A small image inpainting model, trained from scratch.
Training: muon at rate 0.013, 12500 steps, batches of 256.
Rows from block 6 of a small image inpainting model, named by matrix and row number. Rows with one number belong to one channel. Each number is 128 + 32 x the weight over its row's rms, rounded and kept within 0 to 255. All counts start at 0. Numbers have three digits each. After the name is the row's rms in percent of the matrix's.
After each channel's rows are labels from the 100 images, of 14848, where the channel reaches its highest value: "strongest on" is what is common among them. Only what is clearly more common there than usual is listed. The data: rendered made-up planets.
# convs0: first 3x3 conv (model.mid.0.convs.0.weight, 256x256x3x3, each kernel summed), inputs 224-255
# convs1: second 3x3 conv (model.mid.0.convs.1.weight, 256x256x3x3, transposed, each kernel summed), outputs 224-255

convs0.43 087:120170134090131107148125070209090185100127127147100108172114145126109120144127091159169118146109
convs1.43 092:117101085101120133138170184155174118104103187112125144071163078089152143169127120142178119087085
strongest on: rings

convs0.17 117:134173117086156079089116098151047131149143132161134085141071128157082114162090067041132126125133
convs1.17 110:139142123120151121085116137124120095162132099063194063071143160176148116120125056096106190164117
strongest on: ocean world

convs0.185 091:078115081173149153123171145134093111109099127041079150015146103094068126096110110146118131114126
convs1.185 092:156165118108134151145120085148088119173174071150133119175186124135118186135144096114169142188136
strongest on: rings

convs0.72 098:101164162044102099181144087120117116199151114126136089137098105158121141149085078096079113114127
convs1.72 095:118150087203128175122131101126121143125128084132131122173162117148131122129117109153098175147135
strongest on: ocean world

convs0.62 095:089130180102137163163157101059170173144124138125163105066185176153194147127118150149082121115157
convs1.62 083:124106105167082129158146107171080070081073166086117098130128157132132128076082070180117116074185
strongest on: ocean world

convs0.9 099:087123125113155078111146131137055145131108171072151142184142073150131117103123105112163128074130
convs1.9 104:115122141077142159118065139145187146167149128079198108068175156164097146110157099111090158105145
strongest on: half lit; cracked ice world

convs0.66 098:107114173110103141189113154120196139105096109069138119112130159174159172138139163134114087134110
convs1.66 083:133101139115132197114159091145147132131147181146126089127109074081138109088184138138155150162133
strongest on: glowing rim; lava world

convs0.210 127:138127115132151133164127100151115096151155109140160135168109118255066168129132068131127110135128
convs1.210 119:122139107096103183118085091163159183129115121012135093129153094198142086187106090122114094159147
strongest on: ocean world

convs0.205 105:164155107104110152132117139133115114119136125110089091132123091116125201122086126080073106176133
convs1.205 100:087156151088088187126107143160111227114137098123133183158112203131145116113166120147132151182165
strongest on: moons: three

convs0.229 107:118155135063085115176123102117145107072169141137144132126124113132152119140121067122088130095109
convs1.229 108:132165111144138110174157146148111163083183106080156122090108175158094132095126185145139147115138
strongest on: glowing rim

convs0.7 100:129146087165153133102150144107132149112117145198096148255128101150122090102099105059117127115165
convs1.7 091:083220146082115143127150094141119116067121069090222169090101153133107160152150072106182084156100
strongest on: cracked ice world

convs0.179 094:120137083055133106150106109155170123156053098160098135150106110154121147194055109088076102106129
convs1.179 095:137148110124166102102163117155081072136083139161079073116164159144131122085051120126153162140150
strongest on: ocean world

convs0.211 096:117078120122132140101130107092147129167161097223136110047170139174152170149076152148107136151117
convs1.211 093:147183140117121057149137131134177171116127153076143087111151139121117151146123151141129131138169
strongest on: rings; cracked ice world

convs0.193 105:140162090050114118118134091109147149079108159108085148131073126115154073137180152195127142139133
convs1.193 098:118105148104177160144072136186118157148125111149182129149137127130128064156165001075080183131114
strongest on: rings

convs0.73 123:155158109116092195126164112203149071143113101049123192000102138104157123134128145179087122143158
convs1.73 110:093174166131100126111137167180123154136067124170151123229098096149126122126114121119082135194125
strongest on: glowing rim

convs0.56 099:102123145077104168158135132138157119154064184165135168170140120106146117151135185144061115147100
convs1.56 108:125078094135140139106173169148124119159116156146079154147146143100158148149130118145086192113138
strongest on: glowing rim

convs0.230 108:163080136096099147132070093169123125131104139149157097125128100140123066120026123089104125127125
convs1.230 100:044115114118146126119198140076107168178110119172037143136146150099117147118171123155139115154173
strongest on: ocean world

convs0.98 095:140180105096145112138129115040150121135141093116149118063134156139154178171118125121129145104059
convs1.98 084:062132155208116117175133123120135147144134043127112133126131104115121132131113081127090088127139
strongest on: rings

convs0.213 077:092150142099103154120127151128123144119137173218179160150139131153203081127174226142158091081085
convs1.213 083:109128075065114147132147163138184117158125114152120130188113125090143140073070124111129085088194
strongest on: glowing rim; lava world

convs0.247 095:147143116159156127156130134120125111138109140254141162091070086173126160060146117198112150171153
convs1.247 122:123139089122112185163111101071255176140153104131154092078176099176155114146123181099126125106124
strongest on: cracked ice world

convs0.166 100:107176157173161063165190173155132160145126114177144133236109100147175136109118097095121112165151
convs1.166 112:116149144114131192132121123129145055110161105106158129071149130145110113159142068110179099130135
strongest on: cracked ice world

convs0.103 090:148091160176138123098112130174167124168178092127137190139168135129146080088146155105091122106109
convs1.103 080:160133105125098178177095117135106147144102174129095072129096122095081142127114117145130122133139
strongest on: glowing rim

convs0.60 114:135137110173101173165159129158151124171126162101135218119115150102133109146197171198179142156150
convs1.60 111:133117165095141150109133146121124103161128125219166141206080131071162122181130161105098170116199
strongest on: glowing rim

convs0.104 107:103146049137093110116108112114054100130083107167139083182142058094072135114083090112147080154124
convs1.104 103:146165130124133110125084165139155123097136132176095112103150095137175107168121140129072110162161
strongest on: cracked ice world

convs0.190 104:088176066137140088129131121219054113187123095145136079122167153138131106150085090113138159121151
convs1.190 082:207163134139111113144178084145093073116201131180080130125160170127105138101176138049105135168115
strongest on: ocean world; crescent

convs0.130 092:128119126125158128120158119230081097098119097068138209085112162135158041142158106169125098133124
convs1.130 088:142156066056152132130082108117164109132118136132156058149163140147182134137157158173087133106154
strongest on: glowing rim

convs0.96 101:141139168161171139112145168163137135151179127178150098184175119184140202117104090090127104116121
convs1.96 076:118097092143189138121171122085104129132150129102103117085073185184115057184113117138148106141077
strongest on: gibbous; cracked ice world

convs0.161 086:111170104090148130150145062120108108172102174077131133143139155185055101124131092133138113122097
convs1.161 083:085135150124165116173148145130140120149113116143060158188103078185117158169136119184167103082157
strongest on: crescent; ocean world

convs0.120 094:136106136081149118131185119144104092178147130189127080216086153133148103153119080093131116109091
convs1.120 084:152155117107113128077090113133124133145145151123135144100110134177040109127110082126132134105153
strongest on: ocean world

convs0.215 094:118121143129096100098134079177156144196162110146099100082122143164125106117126074138186124153150
convs1.215 112:120098077095192127135150110118197111141147108135122130111151105131132149133082114080128172113102
strongest on: ocean world

convs0.249 088:173149133131140121141117111132157069109107129112122132231130120207107060173186106121112153108148
convs1.249 082:123126096151109107172148101148136134183068102143054090011105104178114120124071149077122138114112
strongest on: ocean world

convs0.37 090:107138151074164136091110160124135102148129139187177158041109127213100121145075152039120114137110
convs1.37 089:128179068046112107157108079148138116079160109164053135070151165129174156116100110125172157206115
strongest on: cracked ice world

convs0.243 093:116099160039109130110099066135131138186127110161118079092150131128125142141106104067144098111144
convs1.243 086:207190066151164124112154147084108130130127109088103111089081184139073106116179087082136171116154
strongest on: ocean world; moons: three

convs0.173 103:104167157071057141161113093156184126174147119143108100076134146153136112145108099046119135130140
convs1.173 090:157127127163122117131101153088039145120131182108083126136174153116131138132096111182134172144172
strongest on: ocean world

convs0.253 105:149120148156118138115107130095138136105130144169157140255108146142055136125123093053130126161147
convs1.253 093:107122117120150105095099092151105162153133100145125062059131151150154116114099111108117144140155
strongest on: ocean world

convs0.154 123:142181064143101136109148170206173113122140139088109154073117094109179115129161166166128133164131
convs1.154 117:149152194106115107110113083127043142140125158145119184183117077111157074124123100101141119122131
strongest on: glowing rim; rings; cloud-covered world

convs0.204 090:135169086161112181146110166128146096145114128074104163086143114051167120098182135155113156145113
convs1.204 088:120140163066135084164152167170180144154189111191173143136117107147109057166206147140149130163125
strongest on: cracked ice world

convs0.57 100:110172097059120094118105152142110124104122161099133106170123083099137090139118100117125118115114
convs1.57 093:149141087067123114130155157114138118119146120134107116122142130157135091171137116133147136161077
strongest on: cracked ice world

convs0.124 085:118143106154141148111154168116126159132134127174117114182151073109143129121083173079094144163118
convs1.124 087:178145132103141087111022104145184157123089106128149159085151144141106122115210150117095100041121
strongest on: gibbous

convs0.216 094:138153101111122097143131138203162150165146139147147160045110132178116169159176121113144097175122
convs1.216 086:123103132093138130136074077149136103147126128111134126154115094136097111117121138135151174133125
strongest on: glowing rim; cracked ice world

convs0.222 113:160133189159111144143139137096179140090158164118154197156088104089145123085201195132120127128139
convs1.222 097:109095146095128127145117128140138134163154133153151140112165123069100124160102130104155137086123
strongest on: glowing rim; rings

convs0.241 097:079126116138149088168131057091155107152200082062128126148098103119228125155133146100117148145102
convs1.241 087:087177161138040118150119146108066202116141104143127137169077110133050165118153100128092127212125
strongest on: crescent; lava world

convs0.113 090:104154096146136117098145154172123111144147144000120152203119132155110109134127089134143145114130
convs1.113 120:131124194113121092138088132103072145143112125012135108198119094151114133093084116112118145096128
strongest on: cracked ice world

convs0.252 098:114097170127147136139134086165121082095130130142131156098122130139125147124116107081148198144147
convs1.252 092:133143168120139148083122114136080137135183161083087122157134110059127110155139077111133068112135
strongest on: lava world

convs0.176 104:118144083091118115129125120199114127090201142093140095086135093079100175103064114098104093049170
convs1.176 102:119220206129126116171148123154113168121107122099163151149090134144150110178216141143157107157176
strongest on: moons: zero

convs0.94 105:125085151123121107188153152097109116059182120116162090152092150192086174132150080118101133112092
convs1.94 083:086101144175143162152102075125170162122165107099159141089120082197169131201164173129135127119131
strongest on: glowing rim; cracked ice world

convs0.67 096:119086097086059160121102126100075149111126101148125082121194151198171138164094128091109091078096
convs1.67 090:164180163182139146105165128111192049242134137191091139195102100129113123075115168179139127147162
strongest on: ocean world; crescent

convs0.109 142:134131112144141129124153157123107099113087149100147184000142118120121099136074149180088133162114
convs1.109 105:103144121137157067101094091107180172141164138127091140119101130111108147107160176144146149092143
strongest on: moons: zero

convs0.48 097:156131194115126139150133151042146150090155136096164173149156163076163145161112124204117069122142
convs1.48 089:112121096114130171002126204162151123154111134204107124131072113112158173124091118104109087112142
strongest on: gibbous

convs0.121 099:080132105017128131137116090091109099134101111130091074119061117107090098164072084065134128158149
convs1.121 100:069115098145177137169143100122100123114136118090083158112144127146127135113126112170133103142148
strongest on: ocean world

convs0.87 097:161148099154132139131143196134128097141152136150162166115119150118123105111041115119114136129146
convs1.87 091:181172125062179167100129124106112147142190112111067057077082147194111189109133118068139140152154
strongest on: cracked ice world

convs0.21 112:150126122130101186220134079108117125130131131113144069070133131157122150069151151119120111074122
convs1.21 092:085089121132117148145130134180209130120161128107130175142132100126097149106095143089123119126120
strongest on: crescent; ocean world; lava world

convs0.228 111:114161163050115151118161135168130119153060127115140109088087171100126060179039148060072119119156
convs1.228 110:062158090147172118138158141101116103167120109159124143128132147141112111106144098199162145179163
strongest on: half lit; ocean world

convs0.168 087:121096116135128128140135116052138133143127149195107097145148141169109116137101148125097103156105
convs1.168 077:093206118126096166127105059167113146144086116124130120128100133128119097124129191077138120135129
strongest on: moons: three; ocean world; kind: lava world

convs0.162 082:126186093163104148062167111165128145117116067098103107041138099126198125115149184141153128108117
convs1.162 097:180116117099190151129133133059129124091126103124146189221114131080102076080095154102149179178136
strongest on: cracked ice world

convs0.151 096:163195117136131128134115105143054091181091100161119152110153129219080191144185118171148160158097
convs1.151 082:139092113141157167141118105107210125162103166177171068132125142146134129132104093103105126179154
strongest on: ocean world

convs0.108 107:126116147125137143129125138082155120144129101132104055125118192117135116107164140124145111100127
convs1.108 100:086078128061104161171123133203101128081154189136152173118140103122091128114094122144112135125150
strongest on: rings

convs0.125 091:109108117107103113129153167156104152192128131191128096161153111137093157135058107058154067146122
convs1.125 088:134144093142123155160132078127191102151113155196136130141161184139099131132148101137165108139134
strongest on: rings

convs0.117 110:102171096053155140107112100154148121100158111219072128122168160145031158149102067044104109121144
convs1.117 107:127174119145164137121116127142162164182144088100134149156106130208156157168133094187187106127153
strongest on: moons: three

convs0.207 110:107176122095086130156166069089089125170142166091106063148056111193093131139145102097102092122108
convs1.207 098:113147123171135132142083121187135124119107135117157140161169112189121142142088110172083118116136
strongest on: crescent; ocean world

convs0.134 088:166142121152150113108115124137108157133186129162127140126083078136166195165127141185140131139142
convs1.134 082:126127120091108175116139121105176137155075121142158093082126141097067093112125098054138171090071
strongest on: cracked ice world

convs0.52 090:150072180195082100141124125042146110108126104136155127168117235174111161076120138137085119137150
convs1.52 080:103112141133134150115183117124112107172138207090152115115142045154073108180098149124047159112136
strongest on: gibbous

convs0.199 097:156103174180129155118090149120108147118155153086167144118117141201142094166196120119142173140109
convs1.199 086:153090118137203169109132104135105184156134142109182129156130092073087121071140104104086076081096
strongest on: glowing rim

convs0.142 117:152146132176133130190133159081124163162101132166166217093128174072144089134224199213168129117120
convs1.142 114:161010203152108138076124131157146086119156131159111094155134114085072093150127135136115244076055
strongest on: glowing rim; rings

convs0.69 100:138146141150132197124121133088171151157126122129136074046154129133097170149114155089105086223097
convs1.69 094:142177159159158128148183115122135133115119234068182126195106129115148120143149157204099118125168
strongest on: crescent

convs0.58 096:152119126109103132113120114179116102143073145060146168210116102137113152128137139172141148145145
convs1.58 082:104090166116178120162130119119061135084160147035114145229133120110093095108146142105149138104143
strongest on: cracked ice world; cloud-covered world

convs0.16 090:150137090081132152121154112156075138165155108096141146107200173178083174123104121113131099124147
convs1.16 084:085175108081164102178107134159145100076148117158135071151105146130135165133149125111112135164203
strongest on: ocean world

convs0.248 112:146167130107109087108082097073141137162117125215156124099103149164107120103113126090151114109094
convs1.248 106:174141056129114146132112126134152118190151115122138106136204206144117183141084098128157090163140
strongest on: cracked ice world

convs0.76 113:085152100127102093174117152088157150115149132201150131209142120121159178157142165144123122139159
convs1.76 127:163107172103135181166087183142114115151203162116156130086104111164127070133104083090059139148133
strongest on: glowing rim

convs0.219 090:077093131082075143111128056156111127160077103101180131193093151136165153152083131119160131108070
convs1.219 087:126143116126156116197113143118192074153170184135119091152150079081113093069133177138109122163171
strongest on: glowing rim

convs0.156 099:122123112174155129103154123106201110146084111168098157060094113074164089172153159211138101121130
convs1.156 111:133138212096115183155086139106112133120150128126137126174070143124114113133093117094066169129091
strongest on: glowing rim

convs0.195 111:139130198159139148132161188168100156104153138152116131125135168126094136204212150169126145092158
convs1.195 085:139083130049098132085181098181222111143111122119172122167146136091101089119109111083149094039118
strongest on: glowing rim; half lit

convs0.197 116:117149142125088148216096147050107141108187137110103099098111047130124094095172091097119133144135
convs1.197 114:105170101135164143198128133131115114133121132075186176140130161156105156149176120160135142150127
strongest on: ocean world